Rows from block 6 of a small sound classifier, named by matrix and row number. Rows with one number belong to one channel. Each number is 500 + 25 x the weight over its row's rms, rounded and kept within 0 to 999. All counts start at 0. Numbers have three digits each. After the name is the row's rms in percent of the matrix's.
Before each channel's rows are labels from the 100 clips, of 14976, where the channel reaches its highest value: "peak on" is the class under the peak. Only what is clearly more common there than usual is listed. The data: synthesised sound scenes: up to three everyday sounds over a background. In brackets: how many of the 100.
# convs0: first width-5 conv (model.blocks.6.convs.0.weight, 96x96x5, each kernel summed), inputs 0-95
# convs1: second width-5 conv (model.blocks.6.convs.1.weight, 96x96x5, transposed, each kernel summed), outputs 0-95

peak on: doorbell (26)
convs0.49 132:475540496525491472503478497511511489472527530514455520501451447468487534515493461480485505529471533479466467503488523495465487489525469519498497480523486525510540459457488495505500498529508488489494510465476516486450464513524522522508474505438536496531527485552517529467515520501502481471
convs1.49 095:479481501483498524480529462483536486536553537498558469477476466544472525526493518517511518501510525437499499483525474468494513497520496510502533507508567525489495491476491501534489511538508519492505503501526435469548477471500499493524523509533517505501465513483484528539496496494466478487

peak on: hammering (50); glass breaking (29)
convs0.72 087:445474495483489494480510507487467500511521461488483492515535472452494475510527467471498499441519488464479547478530496472540524458489522491515494498507515484439445479504520505487470499496506507473498491504516533491476490460496484482489462492529475509474508496479491519442469530467482512549
convs1.72 098:517494498513487520518508486532535511504458507481498503455489524498532495481586532519519509514468500545445515473478531480502479478470495506503485508479491518524510467516530505461496463500498518514515512473508489535498575517462499511504481501557490472434509515471517478506520497490514489520

peak on: siren (41); bird chirping (28)
convs0.39 097:525499535530499505501530509478491456519507478508506511508522480465474498468541462532540529524496495507521498535492506474533478493467517513494495486500510522462515492435492493472497489441476518530505544516459492505480508475523446519534493509464468535487494523456483504501448517480528470533
convs1.39 090:486486512481512526465490538484490537491467496502506475493512498481534446517502558511493489506528510441494457502447503465503513529473506511513539517526521461504488465535448506515481499462550502436491493511532490513476496454513507446517499484493487511490501478505491479514516479472533489517

peak on: laser zap (49)
convs0.61 091:530498518480529498456523492505517501474505540488509503488527486467491500516534444487526503494535497490473459497510528469526479483528512500488514507537498535453491485541491450519532497472478453494514499496510492532527503451512514485523493476507473484531512518479400493483532475491519496510
convs1.61 104:521546459525477510503483510483522480473471528522499541497477494492470550485514556541464492512513501563503476484500548517494457484529519551481493498495485538521553504477536501499479478473508519516538525508522495532476511468552488492505503542508502492497492495506499479550474482494492488507

peak on: whistle (30)
convs0.52 099:525533513495489527512482510502485504493475494503512499487464493492516528495528487476501536497500477537530469512528488507468489512518481497493497522503495462440481525469451499543502500518465503504495520476526467559487440532471472477488533465522465549512524470510452511483512552478487454509
convs1.52 099:545479452471480523475533497469516505506480522496503509494485469509522516507534546517514544507512525511475534482500519445533491496485504500531529501477539538483491579441493527541498494525521493555503487507512506505527512521480517469485485515519513494466512497459543485510490478497472484482

peak on: water drop (34)
convs0.95 096:489506477506498549508504505539505491526479490521496518551481469524526497519472491465490463531507496497476449509507493496476468476491508481480524523478516473488495497463482486511439467528528499521479499513510546514526504485481475517527512524544481508509434511512533532536447545528471527528
convs1.95 104:508474471494527515503507470530548514528481513506518523540492544454435467437519483503529503515493452532540514492491491495472460499479517475480481468494495512517526496484502491476522482452479469494491495551503495495471549535497512512504488486505458510534470457526474503501499522528504483498

peak on: speech (25)
convs0.43 130:534482522472455538461528387503477494457516501480470478455511503473504476514520478482497421475498526510498510517493513493477488505500486494483494486521465474550495510458508482509491510483503516499506482497486495523480488508481526517503504531470479525492495501473518453492489522491488477530
convs1.43 103:489530532492515503497523578529512520521492513516490470531489539531539490497482505496488460504482498494516504504518496494503505476513496552514513513510513528510489529466485561508507479534528458458484485498457487507479499457466471505527480508462501480546503458524504523488516494515437548518

peak on: doorbell (75)
convs0.16 076:484474507511480460488537522535437456477492502537496506491511493507485472524500485517503523482485500493462513508489503481471476495451484472528517514464512503546469517493514518508495493508487480493462523517542548490509464512466507535508472515510493531579508478497512481498534501422519496482
convs1.16 098:506534515483543492505491496478531530521499505522507504533492531520459484463488482490528467530482502500511528490460539521528470478500491460498482460496488526442460485493486438510469449496534500480502489476483501458472487515487505509522523467515490469486518467525453534521513526532546509507

peak on: water drop (48)
convs0.15 077:500491467501486490499472537483526495492533503498510511507503527511492484531505479496523509501510510516492469508545507482536508470502477530465536545499452493551510514525483501504514553518490520490511481547503470523516531541505470524568536507493542498524487521548550523539518484500448523515
convs1.15 103:494515463516522500465518495513481482505478506482527541468505480475472483468526522521539499463520503492540467493483545520498518506498513526498510441518522523521500516516496493493449496487518510531490542519479512505463544526476518475529519525458505460516481493542486458496426539512475514511

peak on: doorbell (27)
convs0.94 070:514493510490532539497474478487487510444504500508516476474481495536495460485480513510495517541517480495471504498504523467548536511543453513516522506541493538495492466528507485461518462453528501472468532498513429498522478504519504477521459496506528490491489514503484495465472519463529451501
convs1.94 105:517497493510483469482507484519497491475424518461526504457498477501497524459499531495496489504506500537494514546529564486494520516502505473487487501494475534523494482488515522503495466470517503535536518482523561533453544475499533525520489486495498455475501544484494483511515526541503483544

peak on: door slam (60)
convs0.38 101:475560519485481525531480511506488493467468505548503511501519472480503475543512504459518509445521495548487525469487482534485458461485497475491494533523490480464488547536475490484487495464478526521501472477490517514480480520485465539538501522535492462484535551492523492505525484497502509522
convs1.38 134:507406508542512465491524483510494473530534485499472511465544474492560502506497507473552517508540516496505500496503498494469488487525508497463497483524468507482515518515531486478491505473507505483500446531479501504513522492489528499527537467512530495510513498499498511469471422498513541501

peak on: doorbell (31)
convs0.47 138:498468531487531480530502531549485513457526520499490490535499521476471465492526522522550542496517525509519537507514488502493507508513499498508514504485485494532490477507520475495544521489426541488530483491484466531488476505524507514474504481429543539450491474475491532466509514482505509505
convs1.47 111:541474484516463518492501512496561507524506477509498475493551576496491485521518522553528518521491561513523507523458496526539518508517521516488467514488523512509463503469526544484518508522494508457523520491499499488529522511473536476502488502467509521457501486536514518509456512500479469514

peak on: bird chirping (43)
convs0.13 084:461528471467537481498479494491502539453463468473482509489470497480497550500463539524482507535490486494455466523510492508493539485512515473500456513501484523551498508497528534518465485518463494520492534475468524499496482502542504458530480488501495521486489524519420507532491500508476492518
convs1.13 094:443457522520526536508540508529478520544503464488509507461499487481527480520498530473550492461484500505473481465476533517508516483500514477509494479468490517520494526515498474522459473491535492490495484525487505512493514536506480521483497491527510499506530462458471497457485456446523564482

peak on: doorbell (41)
convs0.81 103:489444503479483500521538527521477523516509485508511506483538469514540497520463548514482473454482489525477515498540497536521496525491474471553523515482517495484535475545509533481492482489455481496486499509526504515538543509470498468489470505494479499538480504466557496509529493455496535481
convs1.81 088:527544484459465502522495510456514530534546484490476517522525522483514472493490474523483502521481476531507525497482508501533505498511445531482550470520481501467489505508444468481514463482489495493490481491480461519465463472493491500516523470519470504512458529539474482500517552474485543512

peak on: beeping (45)
convs0.77 127:478423504499509510517496514495454470496505527504515507506522471509511520560474502496495531483520501477510501488519489501506503497531448557466509486468487502493484522564515512538454504508450482505495473526525495499539509487530486488500476514507529546502516502539509475446509490466506549499
convs1.77 108:467526509511532506493518510441503450540511506543534484527466504437513491479471515526527492516497508509535511461503499525539476525442470561507518529497506504503471527483481525502508487476496501513492523495510531468493515439517502477454494482519469505530519477507495496506474486518480533472

peak on: bird chirping (35)
convs0.89 078:508487510509488508475504539481547450506528452510526473456510485497506514518465499525551496501502547482507480407508498498504506456522529525478534499520522478470511502510496492506511496496512484474488480487504480533521435487550473525478490505479501527536495516495486509494481488508486453461
convs1.89 086:482450457506498501515484498472496506549496491463495489483469490527527550508535527526491508511483482489509456455468538462507509471495497521500499497507547499498512475478486501528477483487495507524488528463557485538494517503506460529535532456544483516476495520506527462540523510447480504505

peak on: doorbell (35); siren (26)
convs0.7 117:481478544428457477510489524521496509481509540503501538529499479453510524475531545505510529503490493530526537533513474525513490468503491528495508477519518485510506494493494542504514527539479505483503478475466474520502510459471513490548489499456505536495463473532473519465515493466543474496
convs1.7 088:520459495472484529523476519461533540531500514496520501494535518503475497511564510576459528478515526534486509528515501512522511497494539525505460543492514512541481496484507535529482516509537515498490505487517490520540484494484549485486487527490464517508499523482498493517503478488564543508

peak on: speech (28); laser zap (26)
convs0.51 107:432520510497558485506463475488508488481501520496496516428501481517515453512505505508508479529487575490502493470548523476484509491503464467492480511496493494483478509524528488498471483457479498466484484485528508481463521469498489501496465508488484478487519490532497470536473483554519537474
convs1.51 083:524508496523522528491540507479517505484501523514496476513479495517489492506448505519512514481487461487498466549519486514516536490509508509536488507512501460527513468465485565541458515543461474521502567510463517488515523513471513542519468511516500522503484510521476569510478507491503451491

peak on: doorbell (38)
convs0.75 090:507501578470485485487486503485536515465516523523517501521474483504504518514480491501470547447542535517495508554472533483504458517468471510498492514466506487480505487501521483511513492518478480518479511503490521503508491513492529506456538497512561495482466528485487471500508559470492556464
convs1.75 089:485482443518456510513480482533473492524522470508525555521504535507538501494539513487478546509451510470530499566469527483521492492493478445492509509486549492503499514476510507516498483493536498525506554517503504543491518503494476476523530511552529517483488470533508507502534517483500489505

peak on: siren (72)
convs0.46 126:471486498504481472482478410509502505502509500496490508467509510508510487538508501525501401496515470500501468503486495426487519501491525529478507522458497526484453501478514485481455520504462494489486527517487498512460485495472517505495499442512512504499509490511457519524497511511544499516
convs1.46 095:544481553519495549500517574481479483535497522536498464467515520460510489497474468459476419498542516475518497539502494523501496520462523503497490513540491500507513490490496509511520478514539467500471469488504511490526518501481498509503485545476515509526507471482495539518506498491490504452

peak on: meowing (31)
convs0.23 129:506540483511496476506468535496493461479522477485522531566498512484496465486497514474509535503495504496471508402530506498505500480523503465485519535454537508527485498468474502494470536486467541456496481503525487501516498463492489504517494479505524504528472524512504501495507476435536516504
convs1.23 100:486554477500533489526484506483515524522510517499504511484541488543474506538542481542508486506539547515520528541536519487559544513522520506520532476510510470501469484504469493533496539545499521451489488476537516481512502489495534518514481540480500505470482516524503533512466494474498491540

peak on: beeping (31); doorbell (31)
convs0.25 100:518488519513526509509499474490522523484508488489488501509500490515527527480458503475504476503473530511457519501502525472512493543475492498513494526445471495429458545508506479510486549500504494527495467514509509497500488511478507507573531507498447493546561471508429503500506497467499516497
convs1.25 099:505505497545477500496503482514497456528484568520523525490495475464525454509474511516508482448499529480549519511494509504496497482474524509520473473499498531523554520474476484515459511487512536548491512498513529475478536512491545446553476560485505508518516498495473522494486482511503494483

peak on: hammering (30)
convs0.70 095:525504493472476492506514460514515489507536536490488484534526491482464465527510459511552485476504500525488532479507466507492527450529466488470494518496495512521539522467545488484529496479522530495496461509460508491495484513487457525499499536488525488485528470511586493454481484485479499471
convs1.70 089:458499475519488483490498472503518511523478508512468507487557508489541509503514491465570481474512519489494460434519511508544457517483503527503534470520502526476530508511488484508450453463521530494507515501476493498455520522468485521508492516460493469462490505544509480468509522532511513491

peak on: church bell (26)
convs0.42 099:452523512483486433478479529543474460512492506530528501489533511503529497483520492512508512476479506556471486491496471454487489502510475479506515467493513510456462543521480485515504456508479494491473505504507515534533489544465473483474518495520528525498497508504437449518510468507534473506
convs1.42 099:503514447486467544507480526534528503516506488491519512530520488470491500496548491500472515514501523511490537531493468492475490472520509560527505552515486498509509516492485545507494456543478461481454488529510518527486531490504521456501525533468524504483498553483523515506444508457485485492

peak on: coughing (35)
convs0.28 130:486437503517478490502512495472493507512452504507474463470524489524483471531513516447521515491522499488462497451482466482474499501486526466462508520480486490539497528481516454494522498468502512495523483510485492505456489483425513541479498530466486502494514539482537495489494485447480469532
convs1.28 099:453561500544517488540487501481490541499516487509427485525484481460508525551506438446476503495502493515526475508509493478511490521505452502448534480517488499509521518493464519510500509554490518497500449517524500509503539476523505493513483477494518488526490486482478497520512466529506506497

peak on: speech (29)
convs0.64 077:480462513517490502466531473547515476477494476511467473522479511475516523522551473520475488519458491519504476486511514476499508506505499499489465427522537478508476563496489512486504499526479475504488486467547529493527534497480536518510478499521479468511495506499489478522452473542489509440
convs1.64 096:565521519507499518504539503549499498533472417490490513521501473531503505507498506516476471503485490503466463485454517487494527465507513461481455488468459517520507525539490526498466524499479484512510493486478462473507498552470492532503503538532497483529474525500501504463483490459487518493

peak on: bird chirping (66)
convs0.36 078:474471502519520451492502529518457506502519539478550472480468489504520500469466503490490467477499464534474500512479489493495520502506506515547519526486508504523546505494481521490510484445525460519514481511537493532516465526497484482462579528490500504520495516456524505522544481491524519463
convs1.36 104:496534500541540538490511502514512532521503542506482479460475514474534473518488512484519494482520474512541455519508484507484511510474529499530510485537481489501507467525450462483451536449496525494506527514476494514482533530456526478496503465478522465533472462503487502485480465451493483477

peak on: door slam (33); glass breaking (26)
convs0.86 095:498501493524484486455526445531490495477507534537491496502511463485494497478484501503484443501498476498516518515533504514447480527472485503538521509495497518483534498511487564503513513494521482452515449500468473487481502515503531502502532498414508480514480480480462510482472525508487532449
convs1.86 096:532438486510497494495510498515508488522489517488531523509503531517502498486487517452489452511531502501527495497533520498508464472495507509474513492454546492510567453442473542493483500465529511484518529496536455534496469478455511492530519502491531500480468511467483487528534497454494505506

peak on: frog croaking (36)
convs0.14 096:469462552519495510502516522511518535483506514500517498496521466503474486498485466483517488471509482510489524482469470489460447501517488511491471464471433455476490514560527494494503511459506523492499516484513462512515479470491542487436538525487479518482493510455476526501465532487490526503
convs1.14 084:489497423487475512540521465518497515567534547478489529510550503476483485470532495476485561507472507466503450474477519495515539503477523523481501523515528521494496508525506538504494515509518486489480502542480495507492488511517491496519527504474487462472496500515541482483514485454461480490

peak on: water drop (37)
convs0.26 087:523531484505466500511452470522502492525484529474495470584468466512532489526440457514521481497496493483501491445463522491509508464509522477495518511496496503469526493498461501479462499483516482513510513500479487537488496487546488499491493498504496517575484477474500511521532494502518512556
convs1.26 114:511480466499522533466528489555537524506499474503516483488504494499497508475522534520531494493501485531499484550507509492481513508504542491485477480483538485492503482514498469485528519447506506509570465548553488504447504508514500524517524459517461486508465499523503436508543503508478470514

peak on: water drop (69)
convs0.6 069:503491499507491475500490482538522521469496455510489494512461520493501514496512443539502493549495471481452500496475495497528529508543458564522478466507487531488430485506475492478496498517530463516513519495479490531511485500495530498481496500491497492521470481502472506542455501545540513445
convs1.6 115:476492518518519515517481520516488501489528398517519499471472515509439491487467463471472507493510465515534524496482510524458548502494510474487458475489505509497495502532485494518496523517474499510480480484488474505531511560522504501448536521458465501535523500528513492457513495489499516497

peak on: beeping (31)
convs0.11 088:475480524512495482477535494523511458488489526491479529512465491477509486500509527533480488455449487538501508494540455433483531491486476467529467462474497517490507463479484513473472518497444510480482507483492521508520472481507506512545484467486470540502490536495457488484539535503495511462
convs1.11 093:509532506512461470528468505500506546542467516516459515486497519530503472563512500464522489458533474529521489464491485501517504475481497450465497530493450500486559565463480489498497516496483481516518497475492507530502511473489517470524501475505492497529532486450507509507482460498516517493